From a checkpoint of a small image classifier: depths [3, 6, 6].
Rows from block 9 of a small image classifier, named by matrix and row number. Rows with one number belong to one channel. Each number is 500 + 40 x the weight over its row's rms, rounded and kept within 0 to 999. All counts start at 0. Numbers have three digits each.
After each channel's rows are labels from the 100 images, of 14848, where the channel reaches its highest value: "responds to" is what is common among them. Only what is clearly more common there than usual is listed. The data: drawn human figures in many poses.
# convs0: first 3x3 conv, stride 2 (model.blocks.9.convs.0.weight, 256x128x3x3, each kernel summed), inputs 86-127
# convs1: second 3x3 conv (model.blocks.9.convs.1.weight, 256x256x3x3, transposed, each kernel summed), outputs 86-128

convs0.129:450534451533508502530498432505497552455485481482449512490468500564498534543467498555546509509465472471496572426575467460543560
convs1.129:494556481503479530498501536510492538570534505557533529500484513478597494547416548460449514445464504563535497463486464466451506482
responds to: standing; thin

convs0.147:491496464490546497536457497478421489428574474473501519411496574525520532500496476519508517587532459454481495613488421532465554
convs1.147:523481470492502471568539458454471437418492564450438529475464460526477543511522458452486461497533432517478500493434460528448574530
responds to: white top; waving; green top

convs0.43:510488470498549474606519469573445510621497502466498454514478496538500524506482508552482495479513518450648503494492548405526524
convs1.43:511484526501466419482525494417508541535521559488511465477488463473493547470447465501560518483528497500500501442540482511503543489
responds to: teal trousers; squatting; brown trousers

convs0.195:481577509502496487515623469465410480556530490540475431594490447558506496523413513505563525476537545450497520479470400465478526
convs1.195:491537547512511503561573471472505465533535565501436425457504538505480561512518496549467481379511542510478518537533519397451428495
responds to: black trousers; squatting

convs0.198:478504511502493502534540383468471518489477488436494466504493499547477522493476416577517539476396472418482482468503560457495526
convs1.198:468600510531460556518544511514508537470494479554517481458493467490504447508506499566526519526452501458538497536443533493479438498
responds to: grey top; grey trousers; handstand

convs0.135:427451505495578465484485448562502481530512532493498499492640521529434471472462471529525525412470407515504445526465493470455530
convs1.135:490468473518502415543480511539517453551510537454479498472467581568538494478526449458439477475516452464479497495467505615569560535
responds to: orange top

convs0.89:468508476518482489542632487539434537410494447506539465465471485555543523521441517448519543447483462461515510452488433497515441
convs1.89:506486495524505427510553493469472478500569604531502542501505604461472555482538468472525466464507492466463537469496452429522448504
responds to: black trousers; squatting

convs0.141:449518479570499494460503460543475464509585520548630610493431465477478464477456507584526485483550501495464490425501495492502514
convs1.141:473531529524493495597423497550578479488498424508559505466410565485481484468514573463478501499528468424519557459472538511472468518
responds to: arms out

convs0.2:464489579482491534475503424516469462524452456468516444488456451501481512598478576461465521489481516465539531438568509443501420
convs1.2:464496466508404527408479498470528427498510512528499574459396487563509498405551492543496484493503568516483544514507562537550514392
responds to: walking

convs0.20:476477504460492512528514467519515451525588475545524440485525435537486395522439534480529485480511472479522475484529476530476446
convs1.20:504605437496443532471519494495498490503519459495398493535576492540469544465490486460394499493501457501474554527558504511504482444
responds to: lunging

convs0.4:410504492571526520515627467522483502464458517492522438514473517447492490512525513491528445467484456449607656511471451505496487
convs1.4:577526509446442492489499439457490514483516453469574496495522546480454609499470456434501552477485501568519541444502475577497462468
responds to: black trousers; black top; squatting

convs0.177:506487447493522509533481516485484568515502493542475465509533492502570439396472594467510478484502469499469439467554470501589531
convs1.177:553548504499535477491506431533455562528541516505475502476516509547463503531464495450438453493519505534511480445533544481478525479
responds to: standing; white top

convs0.137:426515516474511490523554439525465539476446497500518463501474566479420488518487591466523522502526480534578472471560499488497517
convs1.137:471598500547472517519518514509535501508568505492504532566491520530491454475531484472426449525479545461495549556433538511495515551
responds to: standing; waving; sitting

convs0.26:439587468514449518468491492487456601481455503532479457455485484436469456506481501455496480480460606524477556492445508466379408
convs1.26:478530538523474532525490497555429490487522489483558449562481506501453468572478510454468588501481591489497501513415509489451560475
responds to: waving

convs0.212:509453538519546402596401466564480518511472566441495441488549517498473494511446465564503480528563518502572500504461395454497537
convs1.212:497550474502494514534488527469542492581491566545526535498502511491500482486551473458552546505527502488505497506481488499548530507
responds to: yellow top; green top; bowing

convs0.233:482434486539538523543593498536477508395513450466471487474537500510597528456523453516500467503500498485470519451507483432480457
convs1.233:535447557551542549467542513457535468557508530463442527513469511484532494519482510598525484580528490495500483427462534474526509462
responds to: lunging; yellow top

convs0.148:437473411531491516499502494518482483476547528489436527540574527517443567532508420531488505495436502506522561415470506463522504
convs1.148:490485479462495492448590502513512495470496558554505540536530486472464567603489477504502467519492512538473415479533491505524494482
responds to: orange trousers; handstand; arms out

convs0.127:480483466527586502504499441450501441526474527496577529484533504473467512560513476498514561491529480432459461429518533514512521
convs1.127:493455662457455479440489549480517447513477534490486521476498471492545535461511531514490447471531482543528487520486491505494499458
responds to: lying; black trousers

convs0.176:500517474539458520517556471561440494462493485506510497478499467375553471464498470439529552500493470495478439490514545504488455
convs1.176:420504429480563500502522474504483474479454551542530501512562364487520473453526497488512505557449519505439464429547466492487529508
responds to: grey trousers; handstand; squatting

convs0.183:467540498537452473518611516543613494403456537521464497477492494450570480470435481511518520527529539488506507469528495504440509
convs1.183:499584526508567459514460489436510462493554566478446438439504539491500505561476488470531486517534476474502504470527495500538589478
responds to: grey trousers; squatting

convs0.22:435554535508511524587506490514494491513504614492492515481534432472470605471524521530558482472466606458506514457412538478430505
convs1.22:474464467503521482512480454483503490528469562432571516479440501485482510498555418529429547510482550498520549503508506505487510482
responds to: bowing; running

convs0.232:425442546468488543482531505540465493499461572504482460521466489451533519448516598484525517455503486447532518514458499552520509
convs1.232:553492422500473466462476451526593474515515507443502504488430504516506507497529482485466422501559559442477510504469477511534570498
responds to: standing; blue trousers; black trousers

convs0.49:438509435507516546516531526483525478498484534516447493529481387534482458559534463494466467486491435514475483472481505467449561
convs1.49:535492526478464485552468457480513481439461518502460489576457555540459499600543496459566507458520470525473460506491431501493488535
responds to: standing

convs0.60:426476517469414530498530475502520479524427513530392498472560614496497500565504407471506455488472450534504489516556520455524482
convs1.60:483579475421447515540483508535536487455525448480515514510443464508487468534547494510501452486547549525489514505515477462499441535
responds to: waving

convs0.248:496506493537425475475514437545507576492396520491513540473453465452473493446481550463476492466498507508503536405542472489495503
convs1.248:508507533489388586487456527516470553491524522496408495482505545512508481456542556445455430538448520524525529480435529501474539493
responds to: arms out

convs0.17:475511496460507536516486431510479469491522494478547419460469638566483447442490460494447502482539544551540515458556458481459484
convs1.17:511573510475457495538548507488418493497384454523422500584546543480417473527517473508505469503455557497516514534563437510502494426
responds to: waving

convs0.197:455477569535537465571525486484463570440465462549514490546517512525483535599569445528490469450531553441485489529550471495537488
convs1.197:500489497493406508467511484448478445497447464521446482503537489500540537469477471466516454514445506546484422553546451510522384550
responds to: walking

convs0.48:495475495525503540610516413491516543491511497488476535546509446475496466450500518534487471470476447523548546491467519471563466
convs1.48:495553453515482522496436549460545533447506511443529511488474557539459562512593479545482489512534477497489497626496471505459464548
responds to: teal trousers; bowing; lying

convs0.174:466519480515505525459484454516492521458495490437496512412510531581522508551434418569519478388508539467512536485462532442514482
convs1.174:492502537591524535536470495474506457434519525424482467543509543514441479508504532497486467433584478500497499530472481461481551491
responds to: grey top; pink top; white top

convs0.66:474476463473545510563505444490476518523467463522467483436571494449530461424511521492436558432505449549492507450554527462534508
convs1.66:450494471441536484497520524493476516528502466534475453456558489513506549537506493541442436491476435504433538528475449504488485424
responds to: lunging

convs0.154:435586523478498463451444457461537533458495447516518498535539486457518494487529519493546510506472509446500520501508431468507525
convs1.154:532524498468453515492533531586495533450481486514520506483498495451443491473493456480495503459473513539516476503452485453480489505
responds to: pink top; pink trousers

convs0.65:478525501498558475545541480534462463498498538432462452466542460520515571529418506514514492509453478489531481469500455434517556
convs1.65:540470471442541486485438499529503496516506560457554519527540505606473581521532460574461493515408490507526501504498501546507530523
responds to: red trousers; running

convs0.54:402447485460462494493506445533508516493431481488485452469434505498510493514486438507477554462499538517497497424539486477556534
convs1.54:475512497495374520393443523524521508465494527514513460521450442535521497561494508479570449492519557557566475487450528447467492549
responds to: walking

convs0.128:467503437456447534476529446501466492547515488438431474435520554537555432485467466567426464470477516573522494453494515513413481
convs1.128:538475419504435550495435525472446478416444515462479483547490543489472485525454538491517491492571524525462456427528472424565496522
responds to: waving; pink top; brown top

convs0.165:423495497517564498489489482511490490462493474572559513495503452465532536435483494517541464456477438494472560534403507481409460
convs1.165:495508516484419465485462471541500453514538492539470507391581510522546486513521487481476434497534500522455472545493470542472529446
responds to: standing

convs0.42:459492498447498471540430491474360471484490462514526498465520499642471497505519491478509500481562498504530442484497498457522520
convs1.42:482530504523555525492509532393500533489496525533510434483532537532495512486502501515473526527477544514478469494501522467532468515
responds to: pink top

convs0.169:434519528464535499547457397509464581464530435481514516439515446565473497488496463497402489431462477495557477417529524419494556
convs1.169:451476529467527471514448504498467540504493510523508545487506478501508487466556478548531500456571505501521483490467551579607521516
responds to: grey top

convs0.236:459496487523446476470495483534446532511482508480488446484387524424536518547517496487518461414480479475460558418494478438491472
convs1.236:536447402593499517497623477485534539485512514500521481504546410512472481517521483517424488453489501461430543452471545523514488486
responds to: pink top; handstand

convs0.160:429517499604524444556620484444488532390486487563566452499500498546527465476604459559526523493479529549539506446519534554487497
convs1.160:479527473520446486529510379519438555504543494538513590492499500499444492489494416496543542587499525523454510434505467500433428514
responds to: black top; lying

convs0.29:417452554583441514487627482452567423463463502521462465514487507586499434542404517523513568519574501537520522545483477500511472
convs1.29:541490496445474475518531509506458505513429482488526500487611570455463607450428497515481466527529504495486516471515502520515539533
responds to: black trousers; squatting

convs0.11:444518439480503465529561484486486537518473479501529435457485497510500520492491440582596486392545548483519472399497547474472472
convs1.11:553475542503415556442518462520476573463582459531523447474534568545496430466491475541446545546528564478576477566552498534519554575
responds to: lying; black trousers

convs0.12:443494507503465439510489471483405512525494477458496508464541489566522535569450479477527457525453492422539505444495516415457479
convs1.12:509499487513522461503454434417565537506514430457481469490436522510511511549469536507540517473520463430468491488501495517569496498
responds to: white top; white trousers; handstand

convs0.74:469460531461691492516483440458511458465448509477517488571537488539472506470546557501521481455523530445525531454461480457489439
convs1.74:489518454454527493469583481456462503517465487506484536440486547537522506521524541524463556463460520557534418471476472493577505445
responds to: bowing; standing

convs0.150:420524547529452528474512393485516512539483521495462535514497539474540433477504548521436487422428483526471499404529491425585444
convs1.150:474522549573504531513496505504527480586461542502432496588537500464525500528473477442527458484484480522487585470526541439497501593
responds to: bowing; arms out; white top

convs0.125:459478471494499481589556415527501468492495483442509467450544549444479463490561443485512519477492480463506508459444573497509545
convs1.125:529475522449449472548470450518478554484486507438482488530501510510499525446478511553506477519454442567476543485518498531490502553
responds to: handstand; grey top; orange top

convs0.116:429540565552490520488530391531566533534468581503516466470396520412488466569547485526505508511486513530529479402513514491486495
convs1.116:520587534468536516571541438528490508481439498503469463470443489491478561493527535433531530500508467543483516425557518618491524543
responds to: pink trousers; green trousers; waving

convs0.53:518479490497463561479477447530462532489487497514478471508469476568552518523550463561505519505509547480478487491495439366492425
convs1.53:472518449494532583432573495426459466506508637495544493493436498490535535472499510506533525496476519511457471455444503489497449559
responds to: orange trousers; squatting

convs0.240:471500463496481575518432504566448480605486483539467495517425474463515477524508517549515506496503532503572556484499437515472468
convs1.240:451496530543524522470541519495470475504480576531491560503558403537471555513462471519453524469501516464502511525498475535397487453
responds to: teal trousers; sitting; white trousers

convs0.255:425386484519447576574552499499492493506494443476524524506550473553498501510521459540456440507472460502546514497458510442508503
convs1.255:509487462478491448537499577471485527467591507477506538461519552441573491508523527438448516525513500519543486474506486440543541453
responds to: handstand; grey top; black top

convs0.31:482488460538497497489508483513465540502534468454521512448505491504529490517510472500443482489516471481455456482509408442498455
convs1.31:479530441478530538511500616589502553476529537426522511447505449467542491485520504560443543442478472481496481497537490474454472563
responds to: pink trousers; pink top; lunging

convs0.227:458556523508528499478524431488499535515497472495539445497468435563481488469506537588461511492519481467514502477520525467467585
convs1.227:507474624485526463499521545472538519501481470529485513468480461524543447486497418547484568507515514505527504516477632473475522496
responds to: hands on hips

convs0.106:502507482485543526501465431505573516528492458518511530466550512397470518490467485491432501470495565490481503481485422537513491
convs1.106:482541504486475429509485428513511512481515517581484398508488532433446531497473498434524532487471492504463488480488501599501475503
responds to: orange top; purple top

convs0.193:524502506532499513520490483476613518513511493501488507475505490471536496479462460453494525533472498502535451436489466457536508
convs1.193:541517476432499470489513473476547469537531492571530413541511517492424472469545530424475508502490500541485509510505542384498521471
responds to: purple top; arms up

convs0.62:458531558511493473508457473540522511482495481473611508505438484444537370462521499448515478488499473518540510485476470493467534
convs1.62:496473498489478505510508511452437492489432501516443521479525522525553495488436485465447604495449387490560525465482575504501489529
responds to: hands on hips

convs0.100:424508513521474456565577468502486490514483524472495515542525474613541402469477458575462496442516410520564462386490503517578477
convs1.100:527497446452557431487591495475518547540490512514445490498437577480537567478477528480501484509455444525480474598476496527534490456
responds to: black trousers

convs0.40:465476498554482611551511477513551488525534476494504499474478496522491495501549450477523501451534504421515486524528490464502547
convs1.40:471518504535465516492473545508520510483494530527472579516524493581514470524512487508415552431527478535496520540501514484515489519
responds to: purple top; teal top

convs0.69:508503499460448501479484418494482574504494505583499491534562517537477466516485529517500523470537559454509538441536493447509467
convs1.69:526416437470507532452514458426481449473529476451523484457460529517493472427508498475524533491500498505429575468560476533450506544
responds to: lunging; kicking

convs0.146:440571491521585533495512455466533512496532461533485462530541519511512485549481546597484476494501571425535489504497514428551509
convs1.146:478516542549470460493525523485559488547485467490485552494517424496498480550455490521508526502464516445487531493516464466461511503
responds to: green top; white top

convs0.79:501483487506477492490540476545478480456480488464454447548522523569491470485483465643529496419510447472467451497524477394456463
convs1.79:508469429501454497478535518502499547530492519475431564475540568485593521512490470572505543490552481551435509465386511456483494500
responds to: white trousers; lunging

convs0.245:445519446488494463494498427511502576538472441499471505467451432480421454594520513481480559448487525516493476468431516507432424
convs1.245:533468462468482494502471487507448489510475450458591495455432512465509511429545505554553573521569626565479493456490468511496452488
responds to: running

convs0.47:505563580555459562570506461465483467523480509511439457507533523481469388398484510564519461496492561534482541458439498470481527
convs1.47:498496538486496544514617503510498482539488524472476507526554470508496541493497513529419603466454399476516501515567605448486511529
responds to: hands on hips

convs0.156:482533472480469490465517480584450525544509432464473468480525500412463464483463485476493485495417530553500506474451480511513478
convs1.156:502543502487501446524505516469477537482501508492485483484444497492463468529469485504465517536479522462509501454469511637536518494
responds to: pink top; lying

convs0.153:473543499503514536491548430568510482487550565507486465515481505474493503483467484591501547478509551481555500401495465443502571
convs1.153:567482555565530561498476473495553523473543483531516493498458534549480493512535544442451444500482514566545518519548506544519467596
responds to: orange trousers; sitting

convs0.172:392491473458493519542582461585540483506478540453495497551486470521509456466562493561510449450490572417512522468519547490503512
convs1.172:553484491452506435579517543488483468463450475446518472521443468474438483482447541508500503549464471456519484510402527483474510550
responds to: grey top; lying

convs0.132:509484466501478470528430451499450559379548427503503454493449500434503452500514475524493520506547529435498522517492487483475451
convs1.132:468512505511482525520542410502450454451495460559574467492463411443464582449472528474495490530466484433498489456521506505509436475
responds to: white trousers; splits

convs0.253:538507471531522533526533507524456511544464518506456476484480479409538441460495503548525540563502507515530506512559503518443508
convs1.253:462525494494587527529500484496547526445501468535474541536561473523514521525569475454503479560539506471539523585506506511476444425
responds to: grey trousers; handstand; squatting

convs0.71:472519503505511558496562481453605454507474459548557549438492523450499472478563465566476508551543470503449480553520450418442494
convs1.71:449540534419427532519535489552471484456440485544533594521518477496523435516481513463503511477512532493490483480494536478480430492
responds to: purple top

convs0.246:416523502478471470612446513567562477580507506486495566514490530520518516511478515436523530486510534403666529500514475469496474
convs1.246:515497442471479478520574465573483565486475556490560450531476448496510534519532463502507546536465500515441565514449453528520524533
responds to: squatting; teal trousers; purple trousers

convs0.58:407493475483482553505517458501495443476496560468447455542520503600461457544509462556511512477447600474493566457532505458494482
convs1.58:404468441493519561466551501458540486544585534528505521590473464446495447543539473521428562517462494485451497518517517495561545513
responds to: white top; grey top

convs0.96:461529499508513476523533453474533480495492545481492465485556459596548471503506486482480520366543444485519440428529555484525470
convs1.96:465440514510528518527541539516546506575498500550530497506543480474536518462470493497482453530504476453483510523494452439525450520
responds to: grey top; lying

convs0.14:504506466510556496492547486597484484447509523499507510482548492466499508521503510485515524458436576503489499505506499471508481
convs1.14:517521520453475456500498490510485509497479509431468459478478514438474441457475497491496502442534456500496459453447527436455547468
responds to: yellow top; bowing; lying

convs0.230:437512476480510532489508471558506566509420495498552452452509574456486543474497472489509484463494537467542629423478501527517554
convs1.230:545470511560454525515509547493438577462601393517473497530536470464433430516490535490457448551500548538456486546463534535466516568
responds to: handstand

convs0.180:451484656507523532545502433505544477502426519487455523564538513507549439516559491573496461433479536444493545482543525479513470
convs1.180:419409499506426444481541517494464475478471524478404497440490539459502518454471425478526530501449500482526550467548537502482547473
responds to: walking; black trousers

convs0.242:490445490520509528509415482652533489385500502498516491470521502487518488527470480553526459488493409495501457456511463491541513
convs1.242:470472484526513535439472453483509461500517465545507489454463470470490535505519545476540502556509521498466497464552488600455502528
responds to: yellow top; arms up; lunging

convs0.192:503543467502528521451533440511474501481465430576540480447637515495517490456540443563496572429481511482535490498468498510534446
convs1.192:497553474503422555479515532509504472501486468449405539521528493511445488635485445431511488505420554505415512492498500478485489492
responds to: lunging

convs0.203:445462510556496493470503529478512574527459525429473472516494478464435463545513469529540478475505426487539458435502481493491430
convs1.203:463468487430495521577535473515459464511558566471517524498555514537491562476496492535515479520634530507465467444475516455514555509
responds to: red trousers; red top; squatting

convs0.216:517505461564614524495490478491476507495505561496527531560487498508506567468460494482507459461510446507507487435485476430389539
convs1.216:450579503458537445503476494466512474563460488538470513475516497557513470561486360493472501493548522586429575471484484501483480381
responds to: arms out

convs0.73:472446488551512448508528421560513486521518452431534543458488485544517514540530528499471529515558480513458460436470452487546478
convs1.73:494457548527529448513504517521511470569504527503530610487574482552527548449490561527442491477500505479475507580538462568444582472
responds to: black top

convs0.56:450467512490484555492482467587511541534493532480508553445458528527470461477442470568475528469554442474518602445506479447538477
convs1.56:491521472491512568550498539509545486503507549518489477578465529475443524526536527531402443501500521487484536507478528507511482558
responds to: arms out; teal top

convs0.6:480447502549462461541565485462524556543506495476493522455512477459459486495593447564496540492556557456579444469494527464455544
convs1.6:569495471501523530491513502501529532452518504438524598502478540501435443484471511435524483529533556497508508550530449501494420520
responds to: green top; black top

convs0.157:417539464544462525432473504485610567504483427486493482502471526511500432493470492458527511534435534474494564508483538558517513
convs1.157:505485508435501528502496480488500493431519451536496459531520433580487529523457464440505514524453520498524499505495505566425488487
responds to: purple top

convs0.28:433472478434494493522499410490507483526496507546524464465565502411459439538481463429483516473450486579508535447475520455458513
convs1.28:476510529458540541572516472575453476490585483472541493472488518506574530468497488516512486477502470432503402542481462460557481620
responds to: squatting

convs0.187:472467493551471471549549493502411454578456514579500499510417481529486419549484463485524492476468473511542481460510467500494491
convs1.187:533491526508480467470484519494442480496526456519522407526503518507491536498468480453507477486489524508457464441497514576430504520
responds to: teal trousers; green trousers; squatting

convs0.15:438564478495514534476507502557467593491449458462499500564452524478488507494494560492474474476528495510476490446524480493684487
convs1.15:546517378512456534490537504502413535448464480503460509534430482461447496514434524535482540496536426462559460472450534525501517455
responds to: bowing

convs0.39:435517515512505529487546484572471456472472454525515496428454514503507511468508467554506528498488546436534477510464429449536507
convs1.39:479492485434461527501501508466493503487498463477543491533475496421477467509459507453464534441604531490485559565529514434465392494
responds to: red trousers; red top; squatting

convs0.105:476464503497507496441494486505524445517444508470458501463512447490449409510526548525528443443494534504485410483488497460529551
convs1.105:459521478529503487492491464457476475575480505535475490460479487522453545475541493496485560481504395523518526482522534469532491543
responds to: sitting

convs0.3:454462504537450452535499473531524520501494451538501495534571484529486393483470490473475499454495488425525502482461562499448421
convs1.3:479564446520517526482521516464556501486579458484460558449539533595557475507507498514523477498497474478509488601471488488514515439
responds to: lunging; green trousers

convs0.158:442476489504554411506530449689504453481521529420511506440494453480458469491477480516506503414498531512494522460518472509453536
convs1.158:530520522443516510581489529523546511497502477483515508516527521557484548497479463482488534499467531566529503496536509696458530498
responds to: orange top; yellow top

convs0.9:437518495498523494512501472528510527500492511558479493506475499521538465462450483511517458428558488409483480448450505471617458
convs1.9:518553587489535523526502528487599473501503510470467480485587531544533524512508429433516566498533512467538483566533463494511508452
responds to: bowing

convs0.34:454500505523553486502483527477493463518483527493559532521455410528534414536529486504476426511459496501521434499475461515617528
convs1.34:526512461487483501466404534521398460466490466500449542461501502487518507434560522517457563522495449584531479514501489532500453544
responds to: bowing

convs0.210:484476512586501541551537485477551521525500485552441432526551458440481490484544524489530572456483497493528495501453624491510528
convs1.210:506472510455474487508504449450400442524464567461460501481479509470491478536519515433529515476442491539466491463486498469546529497
responds to: grey trousers; kicking

convs0.208:441517458502506454510538444503501522564521530465510534448510505467469455496443536523471509467497481557471519451479406561490458
convs1.208:462501486505544440538547451434526497521505549502499505543470516397504473468459484394536506487508470525511512459513442581496501489
responds to: orange top; handstand

convs0.7:465438504516448514581488472563514507529503464462529518538514513487513495601528509469534600467479451504535507427492470523637471
convs1.7:516422383528470495468528559552510540458432528466570515514445523484515551490558469527504477495521628496498519457569457517496572427
responds to: running

convs0.206:423467508541468514457463500534496489408484547479506483550518456419477489479605566449589508524486489468515483476468513564480486
convs1.206:539504477484514440524536536534468489501516642442491543509560381533480513487418462455484516489513492479466475414501520543465432513
responds to: grey trousers; squatting

convs0.200:449414614453536497538508455535491466512504515484532487581525483545462542617494534488501440468535496508509487470627498473529489
convs1.200:482408534506445470446503500540471460528474518474415489502421541464535464464485507505423410498472424507586448493511410446514539495
responds to: walking

convs0.110:438460508470465479511452429602539502528494497485517485456470470528421521507445426494489454491463533488438520474529524411528522
convs1.110:502537474580446520459457507479563397537484455517492545512477543514497501579491516545434487447552502496501494469445497549524531455
responds to: walking; waving

convs0.124:446574494577526477477448433525486485461482456466361547424570538484441471470487492490479508516523502493504532392579466464525519
convs1.124:509599521489504500553493490468464482542493496485521569561583470511451490605469516491450490501498558498531497503447477514543544463
responds to: waving

convs0.117:478500502480435464509527431477496459509505467506513467524414498476432554574509468517486538467540446551508475461368466493489535
convs1.117:508526508497459526463474529503515468496525508498556494488568491523535521530528494493522551563569603570509529530551458492484503560
responds to: running

convs0.207:479512472536488502538579486494508580549481480493506520500520515550542485498605505505519491488511472433481482480515457451501453
convs1.207:533468414511510530476551500516523503547475549435529585495529441493450533492562531537424453553488521499477480548494477494478454498
responds to: black top

convs0.167:397511489468558477492551478521468457459517485444516498443548456537464507463420452491568467512540511502458504484501502424529515
convs1.167:478590568528462489456413497501505470525510503549431435481510539502508505497519498452429501475485549525491529519529499430460500499
responds to: lunging; black trousers